Weights of a small self-supervised image encoder: 6.25M parameters.
Rows from block 9, named by matrix and row number. Rows with one number belong to one attention dimension. Each number is 500 + 50 x the weight over its row's rms, rounded and kept within 0 to 999. All counts start at 0. Numbers have three digits each. After the name is the row's rms in percent of the matrix's.
# q: attention query (model.blocks.9.attn.q.weight, 320x320), inputs 270-319
# k: attention key (model.blocks.9.attn.k.weight, 320x320), inputs 270-319
q.121 095:507539468423468647434507537527491498394398519500556500419580566445515489466600522494561535494540529515556507558446494494506517484531572479477506514448
k.121 097:462410473528550410574577449523527549469584498453586522496484544569542464565537546433465513435478493536412462461569525448433432538455509505491476493543
q.122 096:487481500508577480509532582431494439536572487546493591586487561511479490500526562504536369464506474547474480487563461476433549577491426413529450483489
k.122 099:546446583477497459481490530483531480455522452539552474532575522518444517465462496434508481587635495479464600519528494531507564439534590535573480422494
q.123 097:494402549610440536447456482482508512470397554426514420528459449418490493517457572489569503542482494423507536585469475438432548441517531533520496530398
k.123 097:441495425492520535547424487460458563502513471567549408503479529535537579624541530455583476441490469478453439555446453509477531447521496483562512573547
q.124 096:465490566536563481525569489463463490522532434550485512577453455579573525494476483424550485525614565597483527471573556492454450441454388522485485509521
k.124 091:352490478438485453589462476504539496456455585454552565563414488479438414485473580542534420506556557522562433424429468412459400505503483491406544521444
q.125 101:485535532525466501513531455448501520485485534492541581515507532457532511554574476500525620484545485595457628487567613527549439452494478480558499479496
k.125 103:490440527564542476563511463454487483428533538416542502559491519420450522521411563567445567497445379494478460520583494468470563566500488498510435415495
q.126 100:615477469556484527661529456557458505482502437619457468515565509517436523491646511464423450610455427497500470523493543535485493519530529473582562548512
k.126 101:523471441533396504456543474440557415516513546497528429469508489452438592526509534566484482454617598526494500512514539536491464499377484458532520431544
q.127 101:492475570422542514482564432642436420501463546533544527472470594520353580459437472517448476441493595504485525435586505528490498522465424562490533444538
k.127 098:538543459528524450480478525488526504480515535488482431513419420462429515406514480474455567582505544476616584427542464556484494582500518553537586412427
q.128 088:454523514498489517509506478506512493479471485432537576590448492446506512470516580509504478558460379523556465490387557554472376467506490571573491527497
k.128 090:492533486412512495387526580498483491553505531437534524534552617471504512559662428467558563419547450534518417488563423540537532510497576486464405464510
q.129 096:522475511600466603473530419486499489526493495526460541501470432571479530494493556492514563489548607437479612544544544513509485457419475538517503469476
k.129 100:568550519523549486560557433458507482454483521515529329485565419469522483460540423545491465439436476532465435508486400469506415524520493498563497411530
q.130 101:543493565512534468418525520439493521563528436477509581470488505475549468433522483582520487513558558498506581464549569509519472428470460490590543454496
k.130 100:452535499416460472685407589505592477533454573461380527464637501513507525564455511564500623526486454516436512513412459469524513506582509498546484550521
q.131 099:549480535484468598517463445491386561508580477524655510526449370531521505447418496553594426509516485424525518490435511498502455480560430447519528462565
k.131 100:491415511517393500525523465537441468497464553471482526623532534426466552483611420536557542499446443438542525531453464511513530571533507480394488541540
q.132 099:555496452444483533498519460511489519562455494565514467554491499471492512503517560538495515487584595514577403392441410529505492514538536495382472503460
k.132 103:379469506530488506542476519517419461536453547480530477475414529536527461493442539438522512525510477587445508492459512503573470570488528505501577584458
q.133 103:524418515566444492479531518587413476502550571573475562553515504457519433463502661463492602478482466543488523538556566485502463432489545482427566443504
k.133 102:470434438453560544548534495493500554471528473476571518541521506569542521482496501528510455458542499489489447562469465549506450459519491427533497488542
q.134 101:481505504538549496450432557482483506501436587426568523530538503533470540409538450554434411440499448547526513591565461463493510595416478544511586526423
k.134 095:516453546531449535509402480542404530484463527495457484437476446515515525557454483505530413479524566500426443408434583493525505425456567422511580550427
q.135 091:461561502550470506470541539569543493379618545515463482500434471528478435541463558457467440484403515466451544567502432441469419461490470516436517532450
k.135 094:481506500491581534430499467551521550438463543496417445586473488484456507586461490514485592514554465563483545500549528470488527427486524498490493545466
q.136 090:462457462531345469564526380454492519492453466484560431498482428490443495519482483503491444458449469522473488514478501486428538481510492458492565466479
k.136 096:609456449466531452487579537475453478487517541458505483599643387523543454465517567549558433503499456438501607378549437446464533475553531546461530505574
q.137 097:541554514459503505482471501476444446615497485513477510515665530508486437481495420434521557608554515463508461481454533522495550620479528517529505533575
k.137 095:519513528542465585524489516606400455547522458501542584421527465437460515438450449517481514477445453541391474519424469548597426498484487563459520479614
q.138 100:534485432448484543500481582490442529473537442571500474494518385517519468448446532500503492519467609527527546477465413540538454475473506482473514550498
k.138 098:430474409556491459438510469538447595535511445549555445494450536535448477580554396491487507508475480474559459554503538509535476451538482451510507386455
q.139 104:519541504536476537562426607507369527461476515480513502443510491510456547465468485535522580476487472413457435416433548508418536531486530529532523561505
k.139 106:444486443610549539462553450535545442538514545536439615519460546527499489477475550502480483532479510537568446430575513498474416540510467515451530421601
q.140 104:495524517620537534503527543425494521494581501557555423460525494475494487378399537536566525540518551555442437450542500427469370481560487543412552472536
k.140 099:638508466550434522350454534460446452534482620518433482536503546496464491579628614413500504522502498466479478449432590502493491517454512486510467519553
q.141 103:462503474304470486478532581491525477490374475517481523497497533511450551474392534515503388549473545554448561493570467586504488497591471539448496453466
k.141 101:537536525438543534548571456524534429485593567522502490469448496495539519370467548407489497508477481464493467507598571503494488521453516458523471567485
q.142 100:576480433505504502531485483496495458555470557569509470440487439486461479529517531465482505554439561626481478463576404545498496542534503509424465398524
k.142 100:492566536445497529421418461539534521476509496505540495492537501497529531532466534477461468466513492423544543558496466546435493541492589484474495529548
q.143 108:422530498435442483539492445467443487583533485458540519520473529507543556526499489518469517613451409467458508539424603514427481556478468411511455489454
k.143 103:442474445496380601449545562382471460510493608457564542471466476512465596488525551535531508498527530424569484493516461498518448503525471467507443524563
q.144 098:521394498482422498542493470488541450473517482432506498374521535435486495571483579507458437503522460510391568527428453463508493512522560485596451456431
k.144 095:409539564467615554539500574506443549458511557515485477602449550433389421477389537508434596519490625505559478488515564503440500415423485425504554514588
q.145 104:479555508409558416452528521423531442500507551530553578529457509396500466477482489515479498393419460462543410432480460416472479437511509480565552426466
k.145 099:511498459448425457593488562475505484524427532577496602559494435586503405429537589546429539565468510541576523460482495559527518568475410458455430528569
q.146 097:466541501535555505388457426494526514563584555495529539387469522401509522494487536491463457445522403475491530612543513497489552506458489443516440524471
k.146 100:506495509543544517550401471485505510459466520399502552484478578486519525451501454539575552497519513587446462535469453473491446501596513516534507581468
q.147 097:528570563540535469518445536574518550456564524492459545598496527433474545456442447479477563503549486478452480465585541566521606481485441562413516436508
k.147 097:490449473524474555492506500531515462471548562379504506427537452486623529634514507451502415604521476590567545440449561622453401463506617467399419547530
q.148 100:615443526526531534464469405469555457523592520546543602537510471484528570505540408579515483464484462516547491534476511436488488463538447503510424488442
k.148 097:454522479460520567390508530503559598422529529507470480518509379431490521556457510534464509571464473445565616547452557596502524491491510473507536559420
q.149 085:597465547481492527429551559523490530503450498540475491547536531525483447478446468514525487545529363455481493498591521509451508462513442492449487486466
k.149 088:487477494571531425553458384498431441434547511433480389519499531452488432493558569504552480507535522433505527541562581599508495479546509557493463533509
q.150 100:458417517484523460500536498537497502567505411546576431511464486591546529511467559464515490508517472564506519491559542537492528473508542469509483494505
k.150 095:551499489462475547554504444465549485520471468496507474513484446447441499596418423536492491550419444448588462487607470540439559542569481552515475511604
q.151 104:560522498439508491524472511558483477501506451494488449452557470607471444496454530513468466474458541505494456503512456517546500537480600584539513383473
k.151 103:519480435490472529405498493615504516489502542518493577531515512470507516530453536403512538498484511485607502450560521498551516571508406437476449441604
q.152 107:416508415535476533444519521540520487535483512485444493530520484637496513447502498546567434480499466378520470520556505424439448577458457582539523455511
k.152 107:597518549421543483541456527541500524513478480563466502480497533485498454542416517463451521550431433538501487533547432476526565541537507437620488523484
q.153 097:490503477466505481473478521515543539565580501490422561537428495514512502614598507509474430496558457425585528466430476531575554440451473545544443499440
k.153 100:570544503485491458519528501549549516348537358416549559566455501504573578545512525564506483510465478538551560506506294475501584592493455609504485556445
q.154 094:465385384544425508527537473531552465512476529501516496527485485434481507487558530563535486475433571470467415448451455466538479460489488532462448491522
k.154 094:539556506512540564559508549455640492437397474533476516502512530463598494517498579501512561567511534495464507548465409569435501491457480569530495513513
q.155 107:539513537507419497494444514418433480623530510474572462469524488547448475527469533542532468445472434448449577527447460496443554530430447459620467562558
k.155 108:389598442563470498502471502505570494434539501504480493647492430504489488450526493511542503531451406534584457506574576456453611557596498500450454574526
q.156 094:605460520458566509494556481575547494519545534557403519471573469637463502476416474427490519494557475467456539528559488496584498519492532401482471439507
k.156 104:476440515536438459400504472565468525451437466552473543566523532485480451464505509407508474449444483446494568490494497544530524524596543502550515527527
q.157 103:394495567414546439573483455568521527589506547534514546519501584476491440469520526439492514553494353566436400525500501477565498472526502473438504420464
k.157 101:576476427494510381518545484442582500499432484480498639514428517484457461472601554432506459523560561480531552505495546444493546391479545524487444583471
q.158 099:522531505498449492423441435567537528493522461481522514435520500521504494446448532535528367547539557559491580460544491516501531492481515635539499449459
k.158 106:441487543437549526562512430466446587475370494485472464470571517458443529525416407541470461432625543501498514508533476521472514603346540468463436533450
q.159 100:514451577555545486504504534485514504530463477373501533480495490631496499435430376566501536477557493534504657538472516496541507524460494497451567453536
k.159 106:437452518477446413496446468498512448575560487481397467496543484465533482639464373571496525607482592567520562494454513466479510485624578420501536570486
q.160 104:459467519441492514484521494500501468519525589516536467532493515462551557487512526548491400448536538526508448529538500314488508435470578624464536517490
k.160 098:548432459445522487485505502513565481555402444568560521406526424455547539449565539438513415500546525484412385526496512597534593498444478425468471464467
q.161 106:416476505560594520531486474453447585483614466484444536528484516487629517495563520480472491564567483542495505588395524503560540498507459501536426507494
k.161 102:487458560510476470430530494502534467508448540512522379549615532407428473594590476507502488478568528501526550474457543436422526500457520491550604531473
q.162 093:526512490592527517535516492492505474471491593450426461477503472524523545510501470441502503570488501516526508514458538412462411476509541517472478433547
k.162 100:619492525460508458550463501552533467514570507489527512405500601451438518510586499507509520523490508519486421454555484498525546449457466500465534550477
q.163 107:553467518509528520568555515594564529467444586458450544468430431559497541600447522511444525522589659568510557493465422543487483619488524550494469592465
k.163 101:549545554516449509458472466484534561542500532413430490516491562506499483445497472490554484565509621556425537456444539431479407489535428487483572484459
q.164 098:504537542465512450472497522493526471488500415418483498454514526456461423481502503567512485410558508481498483426440602485486523557468453520510473403469
k.164 094:511515456461478497589435549447446472443427625494388453550521469433493421505520467440549529510543531466536466549434494411573516557521545441507521441550
q.165 097:487536457367576538424520455474576444497536553481504546408541486467460456452514471492446456512457579420494568506516463399474311561482523496429538476522
k.165 100:431546444501483452520491537461502483490484452536431473505529400573430451476503436491504478568462481498416443587490554518552529524488612440486487490431
q.166 094:547423523503475445449568465528465464510539570429565468424572503524468509495385481537433535526610498475565493449457614472550452449463556567565489522516
k.166 094:498512595519428597445479423520480536422572403533441447431584440513479579452487446474482505406482440438508572518420477526518524535529425478524639625524
q.167 095:403528462460533500549493540477492506470595454575569458608495550477608426542512481459414514376600476452512431508551501471464541487533531489535522497503
k.167 102:555464369597538578476523432521488474532569505537643507487483438553387497448408512519503431589486481495415437441533605507529526529443561535637490444532
q.168 102:479498503451553600507492496500529485480460493478503493489570419410468463459397470544488547437424500526475547469459477467553563483510504501548556480430
k.168 095:504496510470390503514498557569574426505489527424420524587516443471569546518511482477458484559470556476558455565537492560442496519439523544453527502448
q.169 096:470495504474435521531555440561387500537454498386531530466540536523466568499497558538491519510446470546425533522505510494567565502490480517535534496418
k.169 097:532456494560544576535519462443590472483473578487515443467556479515610434445451512487564571494521554460480493500530445470497436527555539488368456536559
q.170 103:480440635461485501493514553571459498451491552413498418489583530498452473461549560468571526577480563479564446521387459470568526490469535590536479558523
k.170 103:482571501404498457456445505486559529565500442511484471480469460525542531488528554498584399544544554475481526604341468480495501472473532561442494493482
q.171 100:432523577537513474433429532506545485530541512448484603506484497423443494539597409418450503523517479493468539537460431446542570513530481480505510499531
k.171 097:560532508422538509502590498520506495459406374477519381551571414496522571378483533518438488496444472478532455539511515533519498569539544587551539434471
q.172 105:539420460559487493498508448508478468522557574460494530483527488573509593460570422467478489509521501478511570448472515377562500480481471425457404460469
k.172 101:534527490544463521600545548550446417373472470530550492468499504499513482537485557513626493490555478507450424573481424456432471516603386493486562533433
q.173 092:459502438492490473325547412505474500607502513515482501472405531575501582474429552463544519474590321430541422529580465519389564416523512445456511494483
k.173 094:498466495524447464435490386436527546383535527455474509522535594510517469528445543522560557473498472466549471496545443498519488526483551468649468535540
q.174 091:425538455539445494416566518607462528543511538515524469440525492627463536441485509552465549437459504535480402619551531472450502491445459454489508503436
k.174 098:575520437577480515478466412539490560446474568490482609498547524484553386525424517418550578461565513468502485481462479522505457499522522500531525513421
q.175 100:532574437441570519417534480488520455504508483592432422478497564627550472450476480432484487528558532480467527365515504508436519587442563485529473555433
k.175 095:507576608522450425533484384460427582510574582398426475476514477418496508530495497507455535502482583543553405531526511496575524619428602517516467587455
q.176 093:538554488420546602428478521446572499525493474548447596490417511466427545504527524455442501493604591554529562443465508420543450538484459552480453509495
k.176 091:516640474431514433524522518508472477474481464543524510516497501345457493539577529529366496586528499564506562590419466450485503564506498507397535475541
q.177 105:500398498420454572515502472509479483497413487532512500524431460454441550632413478574564514620438517506531498554464427515481571541496418545530562529499
k.177 101:504526401447434486484466497520466531381512494561476519549578554475551526447505438456506543569491410558593464494525536498522605459586471484456488547531
q.178 099:450529529506442502450492487487517536461413396441513397428436478546486506556472508527484597518436513564510423523566537534507480514462495526495568453533
k.178 098:379535528523481578613483544466534450449514487542532522533496508596520496544544467452540534499520475429423536552473529440454492418608502513558453425461
q.179 085:520498575443542484516465499483607379509469540537463489509423498417533528526507520451443470474568544445538510466545580517441469495555581468536490484510
k.179 092:444457465475472562509446471617519577456512515571461489443516549440485502477555495589402527543448512550467561567542524530539476569525559405505425503523
q.180 097:508513580481545484482501461535463525528536587634436479537452498462498488478484484477483489477486462472563468374548388406553572533501557594442550489488
k.180 096:561473461453494427440490441532536543506523543514399445535472561441428528523358445516543502557469589443501430476522588591447524413465476474564482480525
q.181 098:496382490457505483425548493499465495591574524466503506494470523535556594532512474533557441482542495542521457576529531541520604422523469458405480486482
k.181 104:487431552536555532645488494518550600429541503504563481504519427519449466535475556543529464497507516496505472445494482462516536465447522444497544466571
q.182 098:437498503444454544474507431470420568524519522478409489503483464567555470507463502476518594501465549417474551458593435422430494558537439483477512546651
k.182 092:399400477445453524454382442515384523498494476460531458454511445481536477523527420552392472462464451448539468516607543470524487597559558512525571509580
q.183 093:568446480527547390524501381475480484478514558466457483466371541489515544468541466517457541542523447476477457471503510486569570446531591615405531464511
k.183 098:524561487434491435548543460436462523408543481501417493513649476454462457551567523588521461570500517528521558458464383554483495506484533455510616508471
q.184 102:507487460517515532469528517576460524411526545446433557482467493606523453538490502516523470526501529497562510474534589622417454433476558529405490410500
k.184 092:433498581452520607518417438444562503488512497487470471482588613484546538522447534538364471484589470518510528474484398501375471557468417410503490486531
q.185 096:444489513536448531501472472565432458540407511476458490516480357521522456494519460553469580538472475544484490488427507633512533458574567520456459486611
k.185 099:548434460483472495445495548387590441540548599541525515447467454571578446484530480461512494471525496568412417505562578456538367415520528429500420477445
q.186 099:538522504471490515511513485482496487481474485455497509498439468492467511526496504566509509449547558478464525519444495546494431499450478461529539462468
k.186 106:408489489513502488515474444533434523447562591447537437446566437547511467438595514505443510469483481444557583417474505528541532595482650476466556472448
q.187 096:447574511540434472509535379511599490490475499503491528499480491584523508489444579478489509484525458515519506504433479544530589485494549451484412410416
k.187 108:528511427492423490447411552440520489515592502413485596585593598452504541460608577550469497545508567538520499613572487428476432565510505460494478488531
q.188 092:578449429598483496525486542510499490581471510537577481442501440458473498493427466522555495541528538502452470508479524554495544456426451451498416512498
k.188 094:549415534506615527585522453524496517417549591515424502486462563437550528453445545527495533520500480520517518452494387462539473526474568562479526517448
q.189 096:412579447564488532467455544540480495567481439562445460540410499425521560510451515513578529436388473485574542569427512575426543471465531498601494491625
k.189 099:435515477502494560506493466472504529450494473482561451522490449547542450432491494502536548554506510497490475458569458556485500474442552598398369508512
q.190 088:523549479539525614518574452400483445493540489556492582562483520503510490514644511488427466510437564502500557508554511471471451445545515550416544431456
k.190 093:548492474480584481484522513537569471462534572530473509546508480448573511524424491578484440457501371480508402483618427512437555537557419392528493512508
q.191 105:610482545516576573508457529500500523524554522468532589484423445563505513645588497516510439473490535476575458494426562445548498438475503534477489518465
k.191 109:382476542555442474485523549560559473425453478516476522539433456574523481491389504523500494487408445496522470590385480545582465485477517517579609567546
q.192 102:470490524489547473445537519559540476547488571491523447521552534530526464574512507619454495527444561451552530508472453474494522587507476470529508445575
k.192 103:566461443629535497579558464475465496514414483526518493470476546554489557476452511570489479482491481487525526433545512525529442517509460499527443520381
q.193 103:489477450497483407559555621487454491531486535439468510403541518532511522554488519514487508493472489604575554485595542478478592607472478500470575494479
k.193 099:387455511488502568551565483446477592503518485495455460596474597476477515464580451577498522466519505528496481538476471500579536497534412520477504455371
q.194 099:541457505572601514523547536576487517452506554473453395461639421493463527536514535448492450524438400562454457515434564484623467478571515376425473415454
k.194 098:495390487509562625547552498479503473574463480500534579461515587462392367502396570507448475493467447528431498496454462534594612564461497486510489518608
q.195 104:490525550498534382368485557478533596528498430374493496581521458534546416637454541544435659458530503457409528540513512524546537560514507495564500569547
k.195 102:525439461531542491510540564548545456538509481557500496497523509530480562548456470491513442409432566469549596445563510536523405514561508497452532532418
q.196 101:575485560484483424541427447599536486483637422565529459474491559449549509573466522446519538527578414457405541556521436579468455461549471541518466500478
k.196 101:508513415428511533451493560574570550520534509511537619440510537593477556391434500428504488518544465513441534444473509502530415500477405539467538531526
q.197 100:540474498523539528538499531455469486485533495453558500588537425588500487414550554522576522458491425521456449482451429440458485440524442548528452467542
k.197 091:418470506475525496535458471427541498553538450511529509393517465498453584481490486430477508476583562534515484494597420491494500503469540495550509496444
q.198 097:457463541561522583539484470511521446526542527472543534521447535524511586516541539536407474491510551476508409497547464490504494529508480603410556491574
k.198 094:492494563484470628639455517484436551560438574527526467481553572452593532387479495475525525518506442589540574521415513527547557483478494481488452451519
q.199 093:504482553504501436501497519423539503556495503508503400494510529524573480555511497510452534523515399436466513524522571416491470481509420552519491462527
k.199 091:470479474617512461513513498551537608536486426476485523566479494602517494533458495531439474439484501484507550512481543573521425450372531516533479506523
q.200 095:480442492422588489442483550515514542541488539445483405553545563454478447590448540514582482495463459559509515481415563495520448539405540506503542512462
k.200 098:531472624521489608537585550531447468601548427435492546441479578544528502475412516573491559563477524607506651498615470541518494505527558466486505389505
q.201 105:558554540551479558492479498490509545493493567460511545501439575452490542553483498541493453439481589461472487500451552571502456527536472475495501448607
k.201 096:485499542514477506338488470601507496593492414531465488558483446528481465522494537492560521605413556531443511360578524520536431453481487475488530515480
q.202 097:490508515459472448439464446500485487547515560485510524460553434541576494538448475559480412516593599592551520449432471513484476461465488477502438559495
k.202 099:485477474523558498549547507490531525544486426562476532537545579514516508532425481553501532437416493434485396443496422475538526455495418531586524464565
q.203 100:429438557437523507510578495478553476455503533512524381443506472569451542541512473515539445466536430537506518462504458491427486537499428567569569482463
k.203 107:492535559601531472533530518474517513550468447473534530512508576524605499472519512570421549579391545423514512537479466471451468497486543486495447498492
q.204 094:505479564563602487429514534556521401446507493544521474565512525506435564470448451478490484433573574404421432475482494495478379382468472550494554572507
k.204 092:529437495428506432518443620453489447493473491548485532495571515459561497485523546455566470598423480540511526477511441479515468465492597486534420455465
q.205 095:557504472474562567411547569534489464563470520534515582482559462515539492465452502472546480421545560444484544429501539464516492517404559495445503452509
k.205 097:464454464522482528553509465492571569546498461526513434455446497600551471511425570486449542510386459493499572599619527496526501526478528384466470459578
q.206 096:475637524463522448494462486498429488486493557456513461392457480461552425503487496525485486559446548577493510450449502459531403518563426484471506465498
k.206 097:553577535448539579437561419475417496571504481513530489421562448495480493411518527527417465612467556500507360467588470494490596535463480467528561421489
q.207 102:491387549492456489488550437521481421516526487559571476437587480456463462491512512496454478472434503418493361487587558555443555447538585511423505504478
k.207 103:436484462466592620512499587547462525457470485579510604495465389512483526436541485555584506483504445549526499563560474511505459534536451478569496562513
q.208 093:426517505512541566441493508587555539594494606471539535351477501530454429536390520444537481471466446484467483538516430514455489492395534494555519442450
k.208 092:439498539488508519497516527379439539499539563535502491435544454396501537481438436477535491512471477492425543470499549406447440575480407479534449480499
q.209 100:485511473419424609496567481557547518560535541567452442550568489484473491406542456418497500461628506443530464483503544435498463546570488519565501479496
k.209 101:507535527532496493442552561526453528455427523517501506513468551470578508538506464534535476499498453552503469496406473574386521475533512459518422513555
q.210 099:573477432510515553519497457561549431500458588453523455456463490467525457487559415489537405484565461526500550470440463538503513576459560542480585575471
k.210 103:413470483440463496593600460552446469526417489508561524502501433532526495443519480517455466526499482487318425431506488540549468469495492541451596492518
q.211 100:420508503540543507460460512575475483516437501500547451545478513509512441524515482524632571526512569425470450532423469568484483436492600365571439522473
k.211 097:468486451477535496441429503449517579456502479478515500544431426489425485654459459487515544495514486625524645462521582496509480488599486506405544502565
q.212 092:414499411559492531496469496545554452506505481479501654557510584385509463378477560499544494518451415384505524418463527560530478478434489499446555458437
k.212 100:529490434469504479487482482456378510475531478466484485526532473376531528545441512504541554486577488473445546487532536453582523569481512540442521528586
q.213 095:602476518454497432497453503538453559493489505494481413497534591407566448662544497568502508417481554470425562580546548536572482561468534506440535556457
k.213 098:539572488473502496495529512550500499579457493479391445512494527602400554509458454509504475494562500444426364387502546533567517545555551557502554539518
q.214 104:502521513467441493506465551517534556476446561537510474434544483468530462572556544450480490560528449476458516555553499520548547420605508459408587437521
k.214 103:518519526520467546507502484572484459524552492485487501510557477535537524525454502494519460557458502440453466508482571553592624445441569521429453575487
q.215 098:516485560528494492561437467457466442452491528460425392548554535448562507470543433571512476475581503508455531426478513469540587514561467553426542487525
k.215 101:517498497505503535463487517571528475492520479446401473478521554610539574510537475529444443585427474497543427480543567567453485436454531449552501465522
q.216 105:510421498550527552549427504494480519435466700531489521496516449458502501454467525571428453440493432487533452522544494550486480523492485527459533430471
k.216 104:546491549565503508466543407515439500570476465460478473528515493491628396491572439527432417467442596587555436534463402427513528574514435501501507492530
q.217 106:479448490558583502522475450416448456550464408465429413535474559542440612451416440585476481543450473508508573546565469487509461507563587466485459545436
k.217 109:532417466570514552530501451433535512461459525487499619566463572514443598526493442532489481530430561512441446431476503509454510427427525441444483521446
q.218 100:508546513568548493512519539505446448594557429506439506506415539542407457541545521390503509530570503565559458592525458550476559523520451540472468481492
k.218 094:456505452441555640469458519531498534391513564449498464414498522522487606547516441413454540626524472488528514494456430556569535491439502544467492571520
q.219 095:471492530471564523425569452509533528576442529539470535409484546450469448512550538487541495480458424495478506584470499544480447604437492504512442403591
k.219 088:573524485489527522471619430472534459502442478442497502513513433465458458482476484535462426546537448502468504579500515469618513488548547457583423655488
q.220 100:594511534439491477480542543490589512538476419501505551595576484512494456474477480553464500442506548473529573570493449484501393477413521416525465547529
k.220 096:570521380468584525436569522482512518522556434491468541438523453497523458507494603458547461493544447472520512442518439491531534437535491439450472530555
q.221 099:574509575522568544479548433468517452556543462403516571472504467545432552467539535504448482451495500538488416560493533564521444378506532488466430528478
k.221 104:453568551578556516526455490465536520466400522473499519489405513527482507479491477423504549501510522558520492498514427456531504689494428486559412587467
q.222 100:495479460517495448493568536439355525506473504446483526569571532584511505511491518479554487606460516511532575467595394471453583513494563504558411479452
k.222 106:420566530519485506402433446559488482544543550476521617509533593466538427540555501502441556584430526508527522496543627515528432553476623404581489477550
q.223 098:482527470500482559464488466616488490482499465401473413434555429535444450505582496481510498567462392567610495481484466588472562604486533552507537539490
k.223 093:506495519479531600508571561527476560497543514574504607505507504468544470611461518530471496470437449509499518541488425521499543532507503387434567537449
q.224 100:521480517550454462495535442549478392476507517466507557453518507504520565534533600501514517486518508452528471448539475546499423490493473496482580553445
k.224 101:579530456480519427500460499503591516480472511453416526488532523497499549501541391484526466445471494585486432497461458465626505584526548523495435519534
q.225 104:530484512496522547484467526512542512532446478562520419566556464572513527452508544618493445457478579499506435496498497428471528514523514528588478453497
k.225 110:547548477441444505569461544496375386490499495422513539500491528493616444596617546467594535483423430523498453422418415432484500495427483448598439433507
q.226 104:528549537460556531612463507517506473648520434496541539512465456532497481562495497509410585491557525481457456426498425406483552520541500537653507505524
k.226 104:604483546505422433388490509591516569355544477475466470444475516487589444552476537563541416381525561448548600539523439506512491489522525438485433483434
q.227 112:402499460452561536523509436542535557517545526492482599550578456471468519458455518470394480478517522514506441572457389487540553511519508563510490460589
k.227 107:507520552524519551498539467520552533458514535513460422602475558412508485445456504443500585495459382472609531462520437579451538480454533538475483510534
q.228 096:576526496426423501455508465467413522547427494458508470498557492448612422482590572499490543421526489537476475479436507471488488388593542482510611524441
k.228 104:514538511544499533485528520506580498476471440508566412472556456514459530598472490478566524545480424446398495411525494495550575438501470443467424577528
q.229 098:527508509504507531570410500514523548571502510489506490431506474537565520439555453473416491492524522458447553510407471496524519463436479457519564439510
k.229 098:512514469443432544485482526481413558451521485467531453537511436538479512634362502463587546464437527551506550455470526512485510445508413474473494577512
q.230 101:553539442509484497521488450508488495424564460449535524590425472501411498418529503449564495375521604548393404549497537545527489463523467587570480483467
k.230 102:523527573503437475511399465499551510480547442529398451559396440428609440506555493552444421490544621481576504401545535488474445464498524471516504411480
q.231 113:499476511485497513546447553527569453534480436502453446578525389457532551590567473491484493480559462396452561567488449455455468433498512446525458487469
k.231 106:540501498459542499535557442494528517468458518468523444506507646542520517521475570531489535457487530483509502513510534555541452535486438519607516443453
q.232 103:557547478558480463575432533495551467476470536554475495472563357502442494497518478448536487445538490519424621484463464426528470384587491455529519451484
k.232 104:606554531507421355517494436450455466505511544528452506491503475651494444494468523458525437449501533435359515476474556480472492455500512462442560457564
q.233 093:543495556474550506557436519418526489506472477437469463491471556543355436449420496568418493535490524454477453511448459593576603504466514515488477548517
k.233 092:479446462449484506406480538556528432578406629509428557434442430511530493424590489568582484476508446532529437467496409420515480455582546605423451619464
q.234 102:487496463423513459527422517418518458458478539536550461555512482472485555425529516435553478538536501505490528451610450515507504462481595453386502600516
k.234 098:558527518496403650593576537521445492497510551516504493528504480552550468434565431499514484477462479422469449519581534464445516542514537519480507491511
q.235 096:531480539516501505498515465492510570483614439475561516512429480491545437524513539502527445463499468492596501566461528462470509485477522481520535526516
k.235 096:535484602495553441588471557598516447411399500541505557515499508427531418438560556446513554490547539472546474479483475441508471460570495479429403538438
q.236 102:456497522445490497520435410466535554474401460417537469602518441559443520497511372531559409571422556483497527481502477426488471498514518471504447528420
k.236 099:510463508530503525464501453490501435520491499530501534486374549574561506533412452580512474450587391481509567445517478508476498413505535458564407502496
q.237 108:432472521512518501605506427416515560490519444520532490505527517575509486469501525566549466544505538500517438474525557457434551526471504459504351630469
k.237 106:570513522526485616510523558549601487466510548461508587411468575501497504576521564468482496459507460491502488497543377472493445448481498667529509531618
q.238 104:532498476510502447518479538516485551478489536526506559507496503475480613458546502472474459557544488567496552428469545483567552513502534536480502520501
k.238 105:520546507439536600521541502516441471576568431483588528504501528475536475530480569466464530464495585391598515430497518573435586477551618513643432391467
q.239 102:471563542554472508503429570473436405438520448419390475438537420527456523457517515453491529465503518497500503522549470550610405399509462488484467475458
k.239 099:527567539605485558448456479478483461444460518512573461610519546470452588548375517563504559516519583482432550508375604516452486520541475520572599561474
q.240 102:579504503486457478524487505496537512504507539514451472462495527527500420561480502544530580552485541548521420418504432485469518548518528539454383484478
k.240 102:500489566583534556443456579544534499463488507511557588465389461452508416487537570429455515410466456513442497449455501497436489454560541479486532509536